Rows from block 4 of a small multi-label image tagger, named by matrix and row number. Rows with one number belong to one neuron. Each number is 128 + 32 x the weight over its row's rms, rounded and kept within 0 to 255. All counts start at 0.
After each neuron's rows are labels from the 100 images, of 14976, where the neuron reaches its highest value: "patch colour" is the nearest of a few named colours to the mean colour under the peak. Only what is clearly more common there than usual is listed. The data: flat shapes of many kinds, plain or patterned, on busy backdrops. In brackets: how many of the 100.
# fc1: MLP up (model.blocks.4.mlp.fc1.weight, 960x160), inputs 80-159
# fc2: MLP down (model.blocks.4.mlp.fc2.weight, 160x960, transposed), outputs 80-159

fc1.767 [113  76 112 142 158 133 116  70 122 190 155 187 153  89 109 126 112 149 145 128 159 160  94 147 147 162  94 128 164 144 141 120 125 173 125 115 146 179 146 120 186  97 170 161 118 123 164 136 158 145 133 112  81  73 133 167 142 105 132 131 178 137 111 118  91 187 117 163 121 109 122 110 141 154 106 133 139  40 161 124]
fc2.767 [174 135 113 145 122 133 171 152 153 146  61 168 120 156 171 130 103  90 168 104  70  41  95 170 156 137 129 161 118 124 130 143 145 126  83 177 119 141  56 125  64 156 109 147 121 110 121 129  77  96 180 153 113 119 122 131  75  83 165 152 148  64 114  98 128 114 169 114 159  46 114 153 154 134 166 115 113 168 171  49]
patch colour: black (29)

fc1.656 [136  88 110 119 114 121  98 145 158 148 129 148 169 151 122  70 126 122 176 196 125 147 115 191 183  91  51 116 131 142 151 170  89 137 131 136 115 127 143 168 130 129 144 137 187 105 110 190 115 119  98  86  90  87 173  88  94  57 125 127 130 136 157 127 126 103 141 106 114  72 127 201  93 155 129 145 124 173 120 109]
fc2.656 [164 123 134  90 170 115 138 132 164 128 122 167 182 120 133 133 144 160  96 137 110 109  87 107 176  93 173 136  98 157 161 127 163 184 123  99 125 161  87 103  95 150 186 171 116 128  64 144 191 158 166 201  61 153 150 187 192 133 135 166 169 109  76 107 164  55 144  98  84 136  94  91 155 148  86 136 164  96 151 137]
patch colour: grey (62)

fc1.583 [115 100 193 138 138  98 115 118 140 136 139 198 172  94 122  80  88 193  89 154 137 178  91 128 131 138 122 109 144 128  60 132  82 118 120 124 159 121 148 158 145 128 180 158 190 104 147 126 133 138 114 138  89 119 200 143 139  70 167  87 154 133 107 100 162 178 165 129 112 120  99 112 114 179 176 146  83 126 126 118]
fc2.583 [171  83 117  80 178 118 166 132 115 138 124 150 157 104 122 133 116 169 110 112 135 142  59 141 191  62 162 133 125 111 156 127  97 124  96 190  77  82  65 131 113  99 123 146 112  76 103 128 122 108 180 182  49 120 119 105 103  83 153  88 197 142 137 122 140  82 170 131 134  31 118 100  93 164 118 158  91 115 164 137]
patch colour: brown (58); black (32)

fc1.358 [ 62 140 177 120 103 111 115  76 138 148 189 134 151 138  91 101 106 154 150  93 154 198 132 129 138  94 172 158 143 165 117 203  94 134 158 148  84 106 171 177 105  56 162 112 172 130 213 150 123 154 137 130  99  93 178 126 102  91 106 120 196 184 110 104 157 145 188 111 101 120  60 161  78 158 123 157 121 125 150  94]
fc2.358 [ 56 120 192 117  81 122 107 100  75 116 141  91 124 139  73 150 180 114 142 171 155 178 108 148 152 117 127 111 105 155 142 137 100 118 113  79 129 136 210 147  90  99 171 133 184 125 147 136 108  82 103 139  63 166 100 123 151 112 101  92 203 126 182 129 138 143 177  89  75 115 104 132  92 143 147  97 134  48  80 136]
patch colour: brown (62)

fc1.151 [122 153 148 158 117 119 124 123 176 165 171 166 143 102  60 106 115 112 200 125 153 155  93 164 169  68 114  99 152 147 121 131  49 145 128 165 101  77 136 155 125  86 150 125 144 122 180 150 134 180 136 120  91 134 189  82 134  91 137 111 162 139  79  61 123 155 139 156 101 130  77 166  33 143 133 201 104 117 142 126]
fc2.151 [134 147 128  78  91  92 149  83 165 132 134 104 202 118 135 106 131 129 123 134 160 133 166 145 171 101 120 102 161 187 116 178 144 170 170 143 140  70 138 171  89  97 120 150 123 136 148 135 139 126  94 133  51 132 171 107 175 105 129  96 134 148 163 111 170  83 140 117 122  81  48 167 143 154 118 142 148 102 110 109]
patch colour: grey (65)

fc1.743 [ 96 118 143 182  83 112  77  99 168 121 119 151 122 130 112 172 136 116 143 125  86 182 159 139 148 113 147 105 150 127 130 149 124 164  72 139  78 111 145 159 176 116 163 117 123 128 170 151 119 116  77 140 124 129 182  92  93   7 116 172 141 136 130 130 116 134 144 107  88 190 139 121 105 129 126 102 100 125 149 123]
fc2.743 [174 177 148 113 161 166 181 120 124 156 124 157 161 149 162 103 110 116  95 134  94 137 167 162  96 125 137  96 127 116 149 151 140 119  75 132 100 147 150 151 137 112  98 124 144 116 121 139 123  61 140 135  48 127 102 223  57 168 139  91 125 168  99 139 150  79 125 111  98 118 148 144 123 181 157 151 171 160 110 128]
patch colour: grey (66)

fc1.396 [123  84 102 131  88 138  94 112  89 167 205 155 147  83  97 109 102 173 152 167 151 176  52 132 187  75 153  87 126 122  85 155  91 136 101 101 136 116 122 199 114 110 172 143 138  90 121 161  69 186 118  87  96 134 152  34 140  94 150 144 109 112 119 129 100 144 134 151 135 169 138 133  88 128 133  92 125 144 117 127]
fc2.396 [100  74 136 153 124 121 164 178 149 130 123 179  82 109  98 102 130  95 124 154  99 150 142  36 134  96 123 138 109 111 115 128  58  74 107  69  99 131  80 159 105 132 153 109 160 111 139 128 146 157 104 100 118 125 127 128  93 105 142 129 155 132 198 125 101  74 183 153 161 145 152  91  83 189 166 137 100 159 193 113]
patch colour: black (44)

fc1.36 [101  99 105 129 127  71 131  68 119 121 159 181 136 104 124 107 143 145  53 171 162 131 117 109 105 138  74  99 171 152  36 117  92 119 192 110 177 115 138 160 130 104 111 141 200 144 130 124  94 125 151 136  73  72 116  81  79 153  78  93 124 134 105 112  69 161 108 103 151 140 156  96  91 152 144 170 116 114 202 112]
fc2.36 [119 105 157 182 141 185 144 195 114 105 122  80 114 144 166 139 131 138 143 120 134 144 157 105  39 146 130 129 119  41 180 128 128 150 124 181  71 136 174  93 146  84 126 131 101 156 122 176 158 113  50 103 122 142 123 141 128 174  98 170 149 131 148 110 108 108 132 116 123 157 120 142 115 131 203 101 101 147  67 146]
patch colour: brown (75)

fc1.531 [ 85  67 161 159 184 101 118  94  93 175 107 216 180 146 159 177 112 176 119 119  99 130 106 169 154 126 106 150 101 187  92 113 125 147  84 198 144 130  98 133 145 108 163 140 108 138  76 157 121 162 148 132  76  82 180 149 162 145  94 147 148  92 101 141 131 138 151 133 142  97 105 130  98 170 104 131 119 120 192 128]
fc2.531 [117 227 121 134  92 111 157 121 167 111  48  73 123 189 102 122 145  61 177 122  74  95 166 108 121 101 153 135 158 156 100 127 110 127 115 151 101 124 113  98  89 166  93  80 142 158 118 108 134  99 148 156  94 150 124 103 122 108 137  90 158 115 126 101 136 118 181 115 146  79  85 195 152 151 161 119 112 153 112  57]
patch colour: black (50)

fc1.231 [149  71 135 161 158 136 114  89 120 140 202 164 141 150 118 100 147 145 129 175 142 150 126 124 123 176  95 133 143 120 106 100  86 111 112 131 149 177 118 130 170 180 140 120 135  96 120 107 155 110 126 146  85 125 182 181 124  94 174 113 134 145 113 150 152 180 127 136 127 124 126 141 124 141  97 111 177 112 146 135]
fc2.231 [106 132  95 100  70 165 128 165 129 103 148 172 176  79  89 180 126 147 144 108 118  70 137  98 120 184 155 177 111  65  96 145 151 151 116 111 117 133 167 102  46  66 145 152 135  49 146 158  96 118  94 165  36 102 126 124 115 131 103 125 152 124 149  50 166 160 182 140 114 141  96  72 158 102 153 143 170 118 112 177]
patch colour: black (66)

fc1.80 [125 142 143 152 104 105 107  93 131 165 205 138 149 112  92 145  64 130 123 144 150 182 120 143 163  85 129 153 142 169 134 111  97 179  79 124  90 101 155 155 139 117 114 149 146  88 136 105 130  99 117 109 107  75 165  92 147  69 123  99 149 133 148 149 118 170 170 135  66 158 118 186 115 113  50  85 136 142 135 117]
fc2.80 [ 78 142 154  65 100 104 116 126 118 157 144  94 186 111 161 135 154 134  84 130 145  96 129 125 128 136 135 127 139 135 157 108 161 154 152 165 140 100 159 116  58 110 136 140 157 174 123 121 108 108 143 169  67 110  95 110 228 129  81  87 166 130 124 131 135 118 137  92  78 107 137 104 142 137 139 125 138 124 123 165]
patch colour: black (45)

fc1.408 [ 84  96 155 132 158 101 136 125 121 200 157 118 138 140 126  80  60 160 132  97 153 135  65 150 201  71 128 158 121 155 131 116 106 110 104 192 129 122 125 136 118 102 169 115  85 119 130 153  88 130 166 130 127 123 111 129 161 151 145  96 145 132 179 111 106 169 144 110 146 111 108 122  38 128 118 156  93 162 194 129]
fc2.408 [154 136  61 104 110 157 190 188 147 122 108 118 130 133 163  93 181 114 147  96 103 100 151 164 123 129  98 136 165 112 126 122 123 128 128 128 183 140 130 161 140 148  75 151 139  99 171 102 138  58 133 128  93 118 190  69 113 134 145 181 116 115  96 121 104 127  97 126 122 117 120 133 136 147 179  92 148  50  76 136]
patch colour: black (37)

fc1.564 [121 150 166  91 173  71  99  77 192 124 100 131 116 121 131  68 114 115 145 127 141 226  94 152  83 125 139  71 144 200  69 175 132 137 144 129 115 175 174 175 111  99 128 113 137 113 127 123 217 125 134  77 118 131 119 117 115  98 118 183 127 113 107  81 121 130 130 147 145 155 109 197 113 199 151 158 114 124 159  97]
fc2.564 [ 87 130 108 149 167 140 134  86  78 189 111 139 146 114 160 122 152 152 128 122 130 170 128 155 157 129  77 116 176 190 126  78 137 149 124  79 186 162 154 100 122 146 105 183 157  96 137 112 116 130 159 108  70 113 118 156 100 178 177 160 136 183 160 103 114 112  89 118 164  89 110  99 158 114 133 127 109 173 109  90]
patch colour: brown (59)

fc1.29 [133 132 114 139 224 132 115 110 137 156 134 123 126 123  36 122  97 148 107 161 125 167  84 171 190  80 163  57 139 113 154 146  79 122 145 139 100  86 157 203 139 113 196 117 111  99 127 129 123 164  93 161 116 120 122 120 156 130 102 134 134 174 175 122 135  72 117 176 132 132  88 155  86 125  49 139  98 133 166 119]
fc2.29 [105  88 154  66 149 139 114  99  95 109 140 163 200  69  90 129 104 184  63 109 163 206 104 135 134 109 166 137 126 167 119 162 118 176  82 167  98 114 188 114 116 156 147 153 107 102  87 164 164 178  99 194   1 149 131 146 141  82 132 145 166 123 135  98 160  78 191 161 144 141 114 148 162 126 116 131 125  73 135 130]
patch colour: grey (64)

fc1.479 [ 62 138 130 149 106  63  43  67 212 173 110 161 138 125 106 147 109 136 124 157 135 165 128 118 175  85  99 107 157 146  80 130  99 166 152 130  97  65 152 155 121  97 177 121 150 124 115 153 125 168 118 120 123 117 174  95 143 109 126 143 143 126 149 113 162 125 148  93  75 166 103 174 105 108 140 151  78 101 154 119]
fc2.479 [ 82 116 164 113 107 158 134 102 154 169 121 100 196  82  98 117 121 138 112 119  98 156  97 137 182 127 171 151 148 168 102 121  86 168  95 136 176 108 147 132 104 145 127 127 183 115 141 127 110 132 115 151  49  99 132 154 139 104 155 126 161 173 131 145 189  88 134 114 118  99 143 154 159 171 148 108 107  72 133 134]
patch colour: grey (65)

fc1.256 [ 91 159 140 122 117 110 103 129 141 168  79 161 114 138 110 167 100 136 112 165 113 139 131 161 213 104 119  96 170 133 145 145  96 155 117 183 120  38 138 164 113 108 197 117 162 143 122 141 111 158 138  95 130 103 101 127 127 109 105 101 142 137 163 105 128 114 169  95  98  91 147 156 107 111 132 167  82 100 120 127]
fc2.256 [121  84 137 121 150  72 166  94  48 122 184  69  88 173 114 172  96 104 104 138 111 134 158 139  99 156 128  87 149 169 112 143 108 134 146 131 145 102 170 139 118 109  70 147 130 151 135 106 189  97 163 103 105 200 105 107 135 216 121 132 127 103 142 180 112  92 127 145 111  89 133 105 119  98  96 145  83 172 115  70]
patch colour: grey (81)

fc1.520 [109  63 146 180 176 131 137 140  88 140 206 154 120 106 130 128 135 139 138 121 165 193  88 113 143 130 122  80 146 169 187 130 105 132  56 159 117 135 137 139 153 182 123 184 137 115 159 113 196 156  74 147 118 149 163 102 128  96 176 132 151 107 136 146 126 119 142 119 121  71  89 150 111 110  61  92 136  92 151 109]
fc2.520 [105 120 118 185 111 151  77 125 147 116 107  73 146 112 119  53 114 147 115 161 150  79 134  98  69 173 138 133 146  91 132  98 151 184 139 167  91 153 150 134 137  70  95 165 207 155  96 123 114 150 151 143 112 120 151  47  78 125 116 170 101 164 157 115  88 141 143 125 186 158 102  77 188  96 154 131 149 140  86 153]
patch colour: brown (51); black (44)

fc1.301 [ 76 101 157 165 144 126 111 141 127 153 160 112 123 202 111 141 106 159 207 154  92 196 122 203 178 116 112  91 167 159 142 176 116 106  86 138  92  70 115 156 156 129 141 150 174 126 134 119  92 133  71 115 115 111 174  91 157 126 142  91 125 113 159 139 117 159 152 123  49 151 111 100  27 131 103  89 173 131 153 105]
fc2.301 [111 105  85 120 159 169 119 111 131 113 147  95 136  83 126 118 164 126 145 124 186 101 155 134 116 158 137 100  81 123 131 152 146 148 121 118 164 138 126 121  99 147  99 125 119 129  91 158 141 130  96  74  35 110 153  53 182 117 153 176  96 127 106 157 110 190 136 146 150 112  83 149 129 162 160  95 140 132 130 153]
patch colour: black (25)